A small audio embedding model, trained from scratch: depths [3, 6, 3], trained on notes from a synthesiser with random patches.
Rows from block 9 of a small audio embedding model, named by matrix and row number. Rows with one number belong to one channel. Each number is 500 + 40 x the weight over its row's rms, rounded and kept within 0 to 999. All counts start at 0. Numbers have three digits each.
After each channel's rows are labels from the 100 clips, of 14976, where the channel reaches its highest value: "responds to" is what is common among them. Only what is clearly more common there than usual is listed. The data: notes from a synthesiser with random patches. In brackets: how many of the 100.
# convs0: expand pointwise conv (model.blocks.9.convs.0.weight, 768x192x1), inputs 0-191
# convs1: depthwise width-3 conv, stride 2 (model.blocks.9.convs.1.weight, 768x1x3, trained with AdamW), a 3 kernel
# convs2: project pointwise conv (model.blocks.9.convs.2.weight, 288x768x1, transposed), outputs 0-143

convs0.363:490463479521480437507478478545467507416507482493573507507493492507508490513458580596410457542528496473527514473485488477599451480512530437449482525530469467404537440487517510467491427568466448553502473474456485471520507584507494505506556549501520527487499462507524514514528567486509534548561533467444518482462573468566599540470412524448540536486476533518482423447512527453545565499549498501568521560471451558474489491502431549522498536457503539552522568462539486491501484468530433579539469434488510475489486452517528454491462509499460551445486475517538426456443485550471503500
convs1.363:557539508
convs2.363:480470459421508524547538507488531478426499427514524495487459518511500519505562553514597543579548479507510553537445474474476457536448538514527534475511561517537416498468505535574483555483465526565545504504463536448479468512419596542467474475504512519489489514453531558513528538521521430542559479521498512520491518469579476498481500571517479546527560481474479548467505503582566498513486446540479507501516432473513500521510509540485501
responds to: filter opening (47); filter: notch (46); square (33)

convs0.12:428508452509468434540550508478482581496518505476500504571439476470549528439488474516566529548472480544505482475505548547481498487516461487475498483565526468529431559468470503461427485516510518514487486502621538521504486525431459479497500482444501496457419516495553491497457425546482547503455518516411518498598404582539400470520561557532487565529535508509565491510536537477500545528462462519535501526460517481469487495560484490425539496519468509490532520467439499543470517484487556510450507539465484491513487471587559421433482531480556533501565511474496555564464526531580558496
convs1.12:431498508
convs2.12:509528513516429460517512524479503451490475441546537497508519455502549511511472572498410507555549462515469547512543452556450458601473503479503465434501546500454441482471498494521519480455473422523477495483498559534556483532469511483523514473516476520450474431550496499553502491533473512481473433522487496490561508571485336482506470575515459507501500515496487525566477409488520589502542504469508485550529506519437432573505505497532576
responds to: resonance (53); filter wobble (53)

convs0.584:442460489551502542564477444546519493572491471479491484491531472453440439493459525456476487548490526455500550473438538493496502471526483459532527454575455538507488465591528494497479529445477471472518494537513464464490467449564486437449496473511473527491566540487478485486482531448461599518445517403507494501533529545616513485534454536454568534523555508535507590452497533509485524549483529473518515547514538442513440424528529497470466491497470415542600498466521456482496500460495569369508472575503533516423477485422503544547481440480546538526504473527537510460506504489476504464
convs1.584:470547541
convs2.584:554489467533497510586474497526533377481477477541534451507544478450420508582514523455526567494539495481412417507485544478499439575489449563477481509507545496507552447491522546468495530395493529466436579519491539500554523519505453482545476544407542452528504465540474526464483436422502453490493542434558467461547466556512543460572505494554474538427550499470506529445529470480514526547523542511475586484494494428484489491508507516517539
responds to: filter wobble (57); resonance (44)

convs0.232:522479482462580475472451510540501551488518472468525474533524489456497462522536483474554528512534431540427494475423528522475487470500482455493482449475446499489509405495486540582492537475510512479574461542487529480532603483486562444466515513497541504506480457496479505456460447549554530567490515470470558510455607485490510532546515508422530486517496556453432445462526521438483542537472531521419468526487450486430529453469570539448455496486478488548463493515458444438548496543479529518584501463550459532444557478500468444488631515497485482483480504445516507478437457408546499470
convs1.232:471558524
convs2.232:486503442567488421499474488510441518544535471464478527518450478469532514462519511558491538480513551482501542498482499500521507571522551523549480452503482538559574530478492565515490453526513509570510449556476506424421539512495536516479577535522522432531478533503544535446470479538542411625451503477479483482485481444509550482529483549415454474485518457496479512471458552570499556433465510478474515454526490487581548456509556425480511
responds to: bass register (56); filter: low-pass (43); triangle (37)

convs0.488:456468591470513467521580438476528545551569517482471423477536452478461566507454522529478517516482554540479432448447484465535505513520511441434505512470525599548513508449515484464457567482545516499516479484520467544514492528475454512494433577503530399468468472478495517494530538494528517479456498454449554457520409471480471505478489523473563482532435508538512533473556566509476453511491505610456521488508523476531529495472531445511528466463555454606466499502529564580503509554489550569592460591539465495517488526490533517535543527465545527508487520460450530563491559507498528485
convs1.488:568510509
convs2.488:516483504506454520432541523542515555543504507479521543487489484492536467431512507476523472531443519529443455497519452514523507528508521555477534557528508428482505561440495514447466616501552545451503462497455505586489473463475529577538525518580509501532546438449535478431526614449510530530426465553525516586486478520455571499453576494503502564519583554504493474452470508525462481442460522449526508584540539489478427447538569498542592
responds to: bass register (78); filter motion: filter closing (51); triangle (45)

convs0.96:393493530490475490503463506584464552528474593468609485441497498488507476480461492523523512485530499516490538563522554530503490489526510469502519518474506556527535524550543516458496543535495500524455541558480515489474417473437538453546408430502482506464548492526484584568516489511485548453459544480480574485469456477534499511492454432522520434404458553490525481497502496500519553541459452520536532513501451469545461572618528476555516565495540524513505500520496461474472427511512526551489453569475539482581451586437458540562550535567511508517480523487543496483556481447532506513
convs1.96:535525554
convs2.96:488463519527517542520518497447531482512559484523481510505480563528482442531449474479485498561478427520545450515419497481468469481456506511503532540479536528523500456497514535529522502483519542516454511539449473473561469512526522582505490468552531490456568512457475490540477412423449437510466467503515537521498511479458500588460438552451533474535456599452499571462440511569480441457497485541416529485478484515453488499486468541529449
responds to: filter opening (53); band-pass (45)

convs0.149:474528471491504410495462502564463555466554483512481449503554541500482446540519507505569509441535492408566570514478532480549543498460486566484575430477514518559473526553521469543569493522558466500539498493553504519536458455506519508474492478436562516523450513503529480460485463507484428557479562518473476455444478495541520574522542526496461545484489475490505477508578484482509512465445502477492482560457525460391422402492473509478495514482553492490527549464473515450450562526401502421536482410559533534429526507545528445533527435511511470515552472488520472491487439485532570472
convs1.149:455519549
convs2.149:474564483525498536479502567522531416591494488531554480543525447456470516465490485448480560484527477526487491504506441475559530553477564466463455539472512514486531471581557411432473549540484501510440529614461479503481480491530409516471563543513413442552473427513476544489450502528538488532468492439529455519569499531503496424495483501497506489482455593491580480495466486466486531495470529427452490460475454481519466499543458441529505
responds to: triangle (32)

convs0.650:533482496535510502417540443500534486562457459481449369570526402492458455549515532465459519491520556546554460482524458505488554476528498463539527439448491471505471515428469619479440538492482509499553525472520464487516499540530546492532428489525522500535494505505452489473584537469483518397523500474524411437549491525493505509426474542576465551511509454551532475493488512538481580470444537539483510434518565431484418508542512510467495517516528461587511490451508590512441525498495515484448488523494533457494501475537529511493534516549513560534486490432500471524536508479542518562
convs1.650:506512568
convs2.650:520461469444483476458522433485526510525548499512569574446421493561504459425500532430482490508485533461498465507562518468533508535474477549491514511521503420483489452515443529536516488562446500511450522451502535593455528455488562538508445504479452548501490497487512476463566468537474544517548449486467524471506465520511575474559525469548518532502452508513467452519553529488466526531536547534450470475502500530491488437547460459398489
responds to: bass register (54); triangle (31)

convs0.318:472511456534578467534475550467493537528452521543544486525481438436524473494462552478465409511492516490483497443498527509525537544446470503521521443513469475519441522547429476468463488513533523437553565486480497566495489505546405489532492578508519439583558489526538527432501492539503428482443475511509510475462466387533525562481560559553540518450502428439504492518536555536484566422503487489512481518490495461468535493558473456537420505487528485553575525479557491515502503507511533406515460490484517484444552473549509553474463469552433497408480438538543530455477516508453552503
convs1.318:496497569
convs2.318:516451446498492454456492549474475481409465540529560573548541546494458465473473469449486478562531530480553526565531506518515567515531511623584511520490629599495535554579496471502406517520496534515502444498541482473520506502569492519445461479530520500538509512453528468530574503414487502455510552542505509473476577466529473489414464509482489469571511527546484470573473483520559504438467513502487559448492428537491468518479515545478475
responds to: triangle (40)

convs0.3:511476496536412466477525503468624482451404537504590481538448450538441513594575516520548467544546493474533488472489497409507483493510480502536484492499529452434473431573514475473495438480533497477524460550572434441473566438511554522456474530505473486529497509556520478454487526511498519460532489493480500401449484528502495486561467397522555469518501576467519547464546499497520526561502493536489477467503466576534442502484534463534464511482445451401506530491503511499464461512551568503528507560551462538522481534429462495530511554538525558485488479447500523471538453497484477465
convs1.3:451544480
convs2.3:531459449551506540459561525483455515542439491514492513468473512547530499509530520528515573415479439459535506519455470496504464561566538526531523512512535437515513519462517518525498472566471500504513482473454420439504500515565455559496561495508513514578482497573466535540458503474520494463532526474451440508500479468585500564478474418512453502449489532547598539524468534415512523504558470550512538539512484430465456537538491517533565
responds to: triangle (28)

convs0.636:510501483433470522480492522609493508504504454533550542473515505492478537447539503511487620476527533491486520497479537557480495416486497499457529421527454506495456464443465425446512534537506519472506473522489511477420527568556483451473495520510596550585553452520449477445577455505461488406510534523519538427486512530452436511441505422550370484521485466459461432430490486518541533476524478433486483528515515551471507516501526521519499527511509558561487476489545512525525410506527561461518515508518558440528534471486467511491538458473576411490525532489451522497548505488525507508
convs1.636:569502499
convs2.636:527512502525471494533511438504464490531460401547558497444428433510530503432492502467500517495464472486491453466528500409533573520476455499484465501554521514521478510511547470493537480489424503523487486487513499491478543494512528491467574453495456484530420535430475524441488472520456462526500403463512462548522596578542440448485588565536507501585504475477499427551527490446452556449547466531529477432551495581537501524557485518554470
responds to: resonance (55); harmonic FM (31)

convs0.490:477475487549546530445478474488484444473501394498430512521509484482492451518533535466525483468492522550491493537404452447484547515471498496467495582486549490541520514507501442490462475468421487559544484474529472510482524555530557447489518502582469525445501523467461523428507461401519572416557490515509375563423458532525498523458510481519501575511548482528498499511487477510508507459482530491458462486453480505481508513451549536453560479504552505533497445501504533460512535494471495550602567529599548450459482480458523444518485462512535571575491489440407554554503512480467494499
convs1.490:505505569
convs2.490:463569420555491504531485502505489449459559499512502447418535469577450499474532418511530559510454397517543496496453539456546517559500487519533545484544504421560562443532507482482479457453581561542567456475461504441484431425472527459534456469519476501442521548483509530476509530503471528488517494437536468453439545560535479477495508436585492528449458542496470494465532571602481541459549476450527464448497512468489461536497500522513508
responds to: bass register (47); triangle (28)

convs0.124:536488543550537481364478490429492522513567505504510466499535421538476483564459429545537520483513492548458452485503475543445520445519487462557517463500510566490446531473460538426519533499460548533542533462502425524512502479527514521521448454445544514503459541553573518544549475474474415537511476475481532482505482487490485464466401504507514558503598522539538503504527560508542547585491435505477501590547480507467527443518538457534463536500463480485520531501402544472568541534511481508606527531493507496510515491567535494456515476555539516500520559448437460469480478505526566540
convs1.124:441508535
convs2.124:478522534542426464503498487410489590560426479485514494475422524578482514494536478478494502563550446490578574426546526430515531524478485531489474510468542549477461492495445522556429451507531506614613564494505464510438456512416514477488520550515430486487468435463498461511420512590524484496509494479515520503447500467542586514507514495521487509477563521456561497530507529487442558403527461536439544479497493517529501478535449450451460
responds to: filter wobble (94); resonance (53)

convs0.673:494571521502358483488473490544566546475526421484548490422499496468573529506448481525535551453487513483440550560527507496513520481446501610522487507482479456482509528581530499455515563529444589506462478494500494510497484551503452554449525487483548504479440462473498444518454467464428488473507538517495504492441430481530539516442488448449523490520496468458505500544514510514606530469513482430463471511561471448476416501549536495590456507432511474479445524493476531507555524512467469493505557485574490520488500440525563462469492478566536472482558558483448532452571502534498499441
convs1.673:559537496
convs2.673:602505483458556472509439460490541490476450431496462457502558507498488539519457487465516465502523446452415475489468623468465569458489467528501469514395411526461535434478521475495454478471520463469509441523507461468505502461522488558484480525480492555529506419489473500532457523461488508503504502479447438424476567566527482476579477452599493468538510507487480540566541530522497489481509516505598515518468439529507510554493456491435427
responds to: filter opening (59); low-pass (41)

convs0.670:538502466453494494529447553536512542462503487514462489495552482526509521546492477472498525570504508617480477514520504536564513478429514541550455506422530459527559519518500491444455537443500527475519438423450582503540536532541558517456472470451460464557582474473513473454510419471422539493524527504463527486484524515527510472491562519499438558530536441517456570551472489508491485534532544516552530497488507556555523535493564469522528551581463435471445502527438451467466494494493529505491452423459489534521507587413467503499558439549482498453533528505558558518588545487533437454
convs1.670:535548536
convs2.670:529516426500562504530514513518484513596556442486427470501526435466505567482467542452462507523467501570487439466479462492500504503481475443524506564497398565503511488507482474500582493491542482441495478488465527489600457439513512600501520470501433494520517491509523461561559540538463521523471530483521474523502478417519485521516468532569486468470485598544483480482503476583550530473515504465549541448495505467483510539479503504489524
responds to: filter opening (60); square (27)

convs0.544:545488439516536479495494507547515496533567520553511482530543527486508537558451452554454537533554515534536474470450511536513456541469514526560499540520510468509541546551404497484517419478474514537458505533435486465532560452488592465493556505536457479496448463512529479554496532560506418532514547521516515493483556420455518590453516419463493542477517612507497482446476463498566404519501465481531556572460518535598478527458468501481537490522467453418425550560469498484530538478497494513509498468550537550516506511481492493532489507477530453563443572461485481526478421538451539484
convs1.544:512497432
convs2.544:412463494531537605549511431565485482508563469435488490501576463510463498453508478536584518480498508527455542522514483495493471495456600529532576491464518501453461507517447529515499539546512458508555513496478458530497529450496465475480515539539585475503521547543496524503442452489546505542501524536502479497512550457455533564433444498560537527461512504511485525462500454457486544455549486509478472620481469469518518520457496503512496
responds to: filter wobble (92); resonance (88); filter: high-pass (44)

convs0.95:527450535605539504497569510519493441535508498454535583492482467495461433506515436460438487522490449537567503493481499442440496481565522456562477390543490596497470548563517521495510479499458424499488494510545568454451490503495511449468458554472519506400494520440516535434521474454539417440563503445442447471485459519434481548448504513510435462470527466477490469461494466518459468541512460592467468530494479594496519456552505513493554479501539542516467531476497470543531478503501516505449442474430520431564524470553558496503490526512516548487505516464516577473492538527489478509
convs1.95:530518560
convs2.95:493453500494463482536561506518481521466538434457526467506581514505468496531480444503477524523462463515580533543541521523456530555447452470522441501537458539517561513588445479503506540442544478504516425545494539568494479457484445513436551501463519599534513478513523465440531494475449452545529509438516467481515504515406492402507525453463561572520570511515520508458541521471448472558546443531501490504511493449499458451474454462480429
responds to: resonance (56)